{"model": "image captioner", "dataset": "scattered letters and digits in many colours", "train_examples": 195000, "image_size": 32, "crop_scale_min": 0.8, "horizontal_flip": false, "color_jitter": 0.1, "tokenizer": "char", "vocab_size": 42, "encoder_arch": "convnext_v2", "encoder_isotropic": false, "encoder_norm": "rmsnorm", "encoder_activation": "gelu", "encoder_mlp_ratio": 6, "encoder_inner_norm": false, "encoder_drop_path": 0.1, "encoder_patch_size": [2, 2], "encoder_depths": [2, 5, 5], "encoder_widths": [80, 160, 320], "encoder_kernel_size": 7, "fusion": "prefix", "decoder_width": 128, "decoder_layers": 8, "decoder_norm": "rmsnorm", "decoder_norm_position": "pre", "decoder_activation": "gelu_tanh", "decoder_mlp_ratio": 6, "decoder_head_dim": 64, "decoder_fused_qkv": false, "decoder_bias": "all", "decoder_qk_norm": false, "decoder_parallel_block": true, "decoder_inner_norm": false, "decoder_kv_group_size": 2, "decoder_positions": "rope", "decoder_prefix_bidirectional": false, "decoder_connector": "mlp", "decoder_tie_embeddings": false, "init": "small_normal", "residual_init": "none", "optimizer": "muon", "muon_scale": "spectral", "learning_rate": 0.018, "momentum": 0.95, "nesterov": true, "orthogonalizer": "newton_schulz_5", "adamw_lr_other_params": 0.002, "max_grad_norm": 0.5, "cautious_weight_decay": true, "max_steps": 13100, "batch_size": 128, "epochs": 8.6, "lr_schedule": "poly", "final_lr_fraction": 0.01, "warmup_steps": 390, "weight_decay": 0.007, "adamw_weight_decay_other_params": 0}
Rows from block 9 of the image encoder of a small image captioner, named by matrix and row number. Rows with one number belong to one neuron. Each number is 200 + 30 x the weight over its row's rms, rounded and kept within 0 to 999. All counts start at 0. After the name is the row's rms in percent of the matrix's.
After each neuron's rows are labels from the 100 images, of 14976, where the neuron reaches its highest value: "colour at peak" is the nearest of a few named colours to the mean colour under the peak. Only what is clearly more common there than usual is listed. The data: scattered letters and digits in many colours. In brackets: how many of the 100, against the usual share in percent.
# fc1: MLP up (encoder.blocks.9.mlp.fc1.weight, 1920x320), inputs 0-63
# fc2: MLP down (encoder.blocks.9.mlp.fc2.weight, 320x1920, transposed), outputs 0-63

fc1.114,054,160,236,218,163,174,174,217,197,168,241,238,166,203,215,179,161,216,264,230,210,186,188,208,162,207,193,147,139,192,188,190,198,196,203,154,284,167,236,200,240,211,205,191,159,182,183,208,224,199,189,221,163,183,236,164,228,188,133,192,203,223,198,205,231
fc2.114,056,132,220,231,237,179,239,246,186,169,175,209,190,217,236,233,182,206,153,180,179,238,189,183,211,264,195,194,194,181,206,273,202,138,175,242,243,193,189,179,183,247,192,199,179,252,209,223,203,191,153,196,204,172,145,203,262,226,242,195,210,146,202,183,237
colour at peak: brown (45 vs 15)

fc1.152,047,222,212,217,187,153,231,199,163,242,221,210,130,243,210,211,168,171,205,180,221,186,237,261,202,219,189,194,175,262,158,153,218,148,155,171,211,218,209,198,238,207,201,161,155,179,163,191,196,235,225,189,195,144,229,226,229,155,208,209,217,213,167,191,144
fc2.152,054,248,222,188,215,168,224,244,186,183,202,250,188,182,203,221,202,236,202,163,217,182,190,220,231,181,230,239,190,168,211,181,210,174,146,186,181,197,267,194,211,242,229,154,245,213,214,197,191,195,196,183,197,183,203,194,177,203,234,203,196,159,184,210,209
colour at peak: black (68 vs 34.9)

fc1.561,050,238,206,99,204,196,205,186,220,207,176,208,195,199,240,174,215,236,190,210,214,155,188,160,186,228,193,192,186,155,203,204,200,230,235,240,232,247,209,146,209,149,207,186,198,174,140,204,224,203,144,197,153,202,222,143,256,268,271,236,241,222,183,145,178
fc2.561,059,228,240,247,217,155,213,203,209,208,217,166,214,173,191,204,184,229,179,221,188,154,248,158,199,176,213,158,207,187,221,208,215,190,229,186,211,208,176,198,177,159,128,187,201,171,172,138,210,154,210,213,137,156,209,207,200,238,235,163,189,225,185,168,189
colour at peak: white (51 vs 23.9)

fc1.179,056,129,233,167,242,194,197,191,217,224,209,221,170,209,152,186,182,181,216,185,192,142,217,145,229,203,190,163,177,237,196,178,193,148,181,195,184,196,196,182,175,210,209,194,193,169,170,230,195,189,277,237,217,176,257,207,248,213,198,176,176,177,205,134,218
fc2.179,062,172,208,229,302,185,215,143,208,204,219,160,235,160,149,185,178,158,213,194,203,202,231,209,255,145,149,222,150,177,176,190,213,157,219,206,203,219,217,240,214,221,223,205,136,233,293,150,177,194,192,209,194,148,147,188,166,172,214,213,166,205,193,260,236
colour at peak: brown (38 vs 15)

fc1.81,146,201,138,130,255,225,195,238,207,231,224,185,181,202,219,248,215,161,160,223,159,180,193,170,163,137,176,191,197,212,231,206,237,226,219,127,200,159,208,223,178,213,250,202,204,197,208,160,214,168,211,192,168,227,184,185,200,183,183,190,189,224,195,161,166
fc2.81,124,196,172,208,151,213,183,153,210,225,182,203,203,264,244,232,164,202,205,178,182,205,173,212,211,181,246,207,229,197,174,192,162,209,196,227,208,151,149,217,158,199,157,173,193,182,178,211,228,234,208,214,186,197,200,232,203,206,233,205,198,223,159,180,182
colour at peak: black (63 vs 34.9)

fc1.400,058,223,142,137,133,153,159,219,163,162,220,239,233,244,174,230,206,224,210,155,242,212,222,149,192,173,185,175,234,201,210,215,147,216,185,201,268,240,194,198,187,128,182,169,213,214,149,228,192,183,193,158,178,217,161,151,206,176,213,186,141,219,225,182,205
fc2.400,059,211,150,254,216,245,251,215,166,209,186,167,207,181,183,199,229,178,198,194,228,239,165,231,245,177,174,179,161,174,205,272,195,210,178,234,195,171,221,208,175,169,128,204,135,196,139,151,183,127,223,245,176,161,202,216,255,203,218,213,226,189,208,214,192
colour at peak: brown (33 vs 15)

fc1.481,138,243,183,220,226,206,174,270,197,252,182,205,252,218,235,208,231,148,162,233,233,192,205,261,273,196,155,218,209,218,198,257,192,201,277,192,138,169,182,232,188,184,203,171,210,167,136,171,220,187,187,216,274,181,178,193,238,279,182,209,210,189,227,195,215
fc2.481,131,208,190,202,188,205,163,224,188,198,152,207,200,185,194,171,163,248,285,242,186,212,214,223,219,143,215,206,189,221,163,253,227,165,180,211,237,231,233,203,183,170,209,220,211,242,175,171,175,261,251,244,212,247,158,167,215,201,212,229,250,245,232,203,223
colour at peak: brown (34 vs 15)

fc1.737,046,197,187,163,234,205,208,193,168,190,201,226,204,187,202,220,124,225,167,228,135,220,237,169,281,203,208,187,165,216,208,190,168,202,191,199,201,188,279,138,205,179,247,203,229,158,208,191,204,201,223,186,139,250,205,237,206,271,180,177,205,153,207,210,195
fc2.737,055,164,220,230,182,215,206,148,213,199,245,200,214,154,214,202,205,199,217,237,175,157,191,238,161,186,140,202,182,182,201,212,200,216,183,215,208,239,240,140,226,233,202,223,170,223,205,206,179,236,235,183,187,154,187,182,249,189,222,173,167,203,185,198,179
colour at peak: pink (52 vs 24.4)

fc1.233,055,219,161,228,188,197,198,197,186,219,222,240,210,224,190,223,188,199,162,245,193,188,201,250,182,153,185,154,216,252,191,226,261,162,210,195,212,201,161,152,197,259,213,185,209,218,221,214,160,206,259,190,207,210,184,184,229,243,170,202,216,179,162,211,267
fc2.233,059,201,180,204,171,231,235,190,167,190,149,158,210,181,194,224,177,169,188,179,245,236,241,243,191,227,227,251,185,209,152,192,191,197,207,179,238,224,186,167,201,192,202,210,233,221,150,167,194,169,214,222,215,273,209,188,197,272,158,252,223,223,188,216,198
colour at peak: white (55 vs 23.9)

fc1.583,047,184,158,191,188,182,147,189,194,222,150,202,168,150,232,180,173,215,159,175,215,152,223,178,218,235,198,152,184,223,189,199,232,221,203,225,250,185,147,230,190,183,161,191,194,186,235,208,205,201,225,101,243,245,287,147,261,242,238,203,175,205,187,242,211
fc2.583,056,181,255,238,185,208,196,244,162,185,219,175,169,203,222,228,225,223,191,191,207,185,201,229,290,206,173,215,246,202,152,185,202,180,203,214,209,224,201,233,223,234,249,218,214,160,206,232,217,226,212,183,213,162,195,185,235,227,213,202,209,144,200,256,222
colour at peak: brown (34 vs 15)

fc1.458,156,135,204,190,166,175,189,179,207,149,208,206,226,225,187,216,207,206,189,248,216,202,212,203,135,227,206,191,202,230,198,213,199,190,182,222,177,164,182,236,164,207,244,222,247,187,178,176,226,212,166,193,247,154,216,219,234,217,233,189,179,231,246,173,150
fc2.458,136,175,171,192,172,188,177,205,214,147,196,154,234,202,181,185,200,208,223,237,174,151,238,230,165,169,210,230,161,156,215,220,218,168,188,165,164,171,188,213,141,196,220,194,157,175,207,217,242,158,192,230,220,230,177,179,198,212,188,224,219,239,224,242,173
colour at peak: brown (38 vs 15)

fc1.374,039,227,175,218,186,219,186,184,225,217,234,148,197,185,188,224,201,227,250,261,184,189,213,206,174,199,231,203,236,168,227,214,239,206,167,189,190,218,223,205,212,253,208,190,186,183,171,199,210,261,179,171,216,235,180,179,181,205,163,191,227,177,209,216,194
fc2.374,049,154,219,201,197,178,157,163,185,190,196,210,247,249,211,222,182,204,223,177,229,230,202,222,185,221,201,192,220,189,225,173,140,174,194,202,193,165,194,160,233,249,231,139,237,206,157,159,200,167,218,210,270,274,211,223,172,203,224,172,186,228,166,234,211
colour at peak: white (54 vs 23.9)

fc1.87,078,208,169,206,163,188,197,221,187,191,197,192,171,270,210,257,169,187,240,207,215,218,242,143,254,239,189,213,211,217,161,187,249,121,160,180,180,221,205,180,125,117,191,160,127,200,199,204,217,186,171,151,146,209,177,237,209,166,219,192,220,257,234,228,186
fc2.87,071,202,189,192,110,217,166,232,148,204,199,175,182,183,223,183,203,186,159,233,252,192,225,212,211,169,157,195,196,247,225,278,201,214,215,203,254,229,172,178,203,249,211,221,195,190,219,195,185,205,244,167,201,163,170,184,266,157,213,270,212,155,192,236,201
colour at peak: brown (33 vs 15)

fc1.296,051,178,176,151,246,234,203,203,199,207,204,165,142,274,254,133,227,256,223,249,181,219,199,229,158,196,187,194,254,179,219,197,220,150,214,180,160,209,174,197,198,205,224,180,173,175,205,182,214,205,214,212,193,135,135,171,210,190,251,224,173,201,210,209,271
fc2.296,050,192,219,188,254,223,190,207,211,175,185,200,187,155,156,233,206,223,213,241,189,141,184,193,199,203,207,185,179,206,231,213,222,199,160,157,272,166,231,148,205,267,258,204,196,238,195,195,156,151,192,210,187,248,192,217,153,210,211,212,220,219,184,189,190
colour at peak: brown (35 vs 15)

fc1.236,059,192,193,236,191,232,261,216,195,245,236,232,178,203,217,186,197,137,199,234,232,233,246,235,220,250,251,174,216,197,174,198,213,173,214,205,180,211,196,216,169,186,239,185,238,151,136,214,199,196,233,252,184,207,194,167,194,182,97,169,205,234,242,248,218
fc2.236,068,177,166,196,252,194,169,163,223,183,177,174,132,194,151,199,216,193,152,205,197,224,146,210,216,169,208,189,151,192,159,211,228,250,207,179,165,224,158,216,202,199,188,170,177,193,227,179,212,205,168,211,195,183,223,180,210,244,194,170,240,184,286,197,189
colour at peak: black (67 vs 34.9)

fc1.513,080,217,231,172,233,252,159,202,199,223,219,174,207,207,246,226,174,176,228,143,201,174,201,205,169,232,216,239,218,130,170,224,165,203,183,173,204,176,207,195,195,203,258,265,231,198,175,166,163,203,181,189,250,216,208,181,226,163,252,173,269,210,206,273,155
fc2.513,074,215,163,200,211,224,213,209,199,141,210,231,154,230,216,221,237,186,152,160,201,221,158,193,184,257,182,173,201,199,173,202,231,229,218,235,222,189,231,210,195,173,194,181,177,283,217,175,202,200,173,191,158,134,209,245,177,222,168,157,197,222,176,203,174
colour at peak: pink (55 vs 24.4)

fc1.551,133,202,248,202,184,201,192,200,211,168,194,196,159,234,177,182,181,220,233,189,228,232,211,242,174,245,182,194,158,216,272,208,188,215,245,194,218,185,117,219,179,249,192,225,246,151,220,234,153,161,182,191,164,180,189,204,171,158,187,178,170,198,185,184,176
fc2.551,149,249,178,223,161,257,211,227,252,138,234,186,186,177,219,214,200,226,187,221,231,230,217,164,222,221,231,183,204,247,240,165,227,219,235,220,200,210,221,207,196,251,180,236,164,200,214,194,175,134,149,185,117,217,132,191,244,182,164,187,215,190,190,197,203
colour at peak: black (64 vs 34.9)

fc1.340,123,245,160,214,180,228,235,162,242,216,181,206,180,244,217,158,159,226,188,225,181,197,194,168,223,184,185,155,234,235,185,223,177,228,199,175,201,235,211,184,221,199,233,165,203,189,196,223,210,213,179,175,205,189,200,198,193,192,182,173,234,186,202,213,199
fc2.340,129,194,201,216,226,185,182,207,253,199,264,207,247,243,245,222,269,180,242,203,224,199,221,189,195,201,144,215,172,236,240,202,223,180,198,166,259,200,166,223,190,227,191,313,245,260,232,193,175,244,209,181,199,201,180,168,207,223,196,202,153,207,194,250,213
colour at peak: white (48 vs 23.9)

fc1.5,164,210,150,151,218,137,123,228,181,207,201,194,186,197,215,182,199,178,265,217,214,183,209,173,161,208,160,188,208,216,190,194,206,135,157,222,229,202,212,193,190,196,218,221,172,209,200,201,253,186,216,211,269,160,207,191,189,120,210,185,179,281,207,227,177
fc2.5,159,209,243,205,192,230,164,167,243,250,222,242,179,181,188,234,248,227,172,238,160,159,162,198,221,173,182,173,210,191,169,206,189,210,185,221,198,179,168,172,220,197,220,217,209,238,182,232,225,167,219,223,177,184,195,189,175,204,150,188,275,204,188,228,164
colour at peak: white (49 vs 23.9)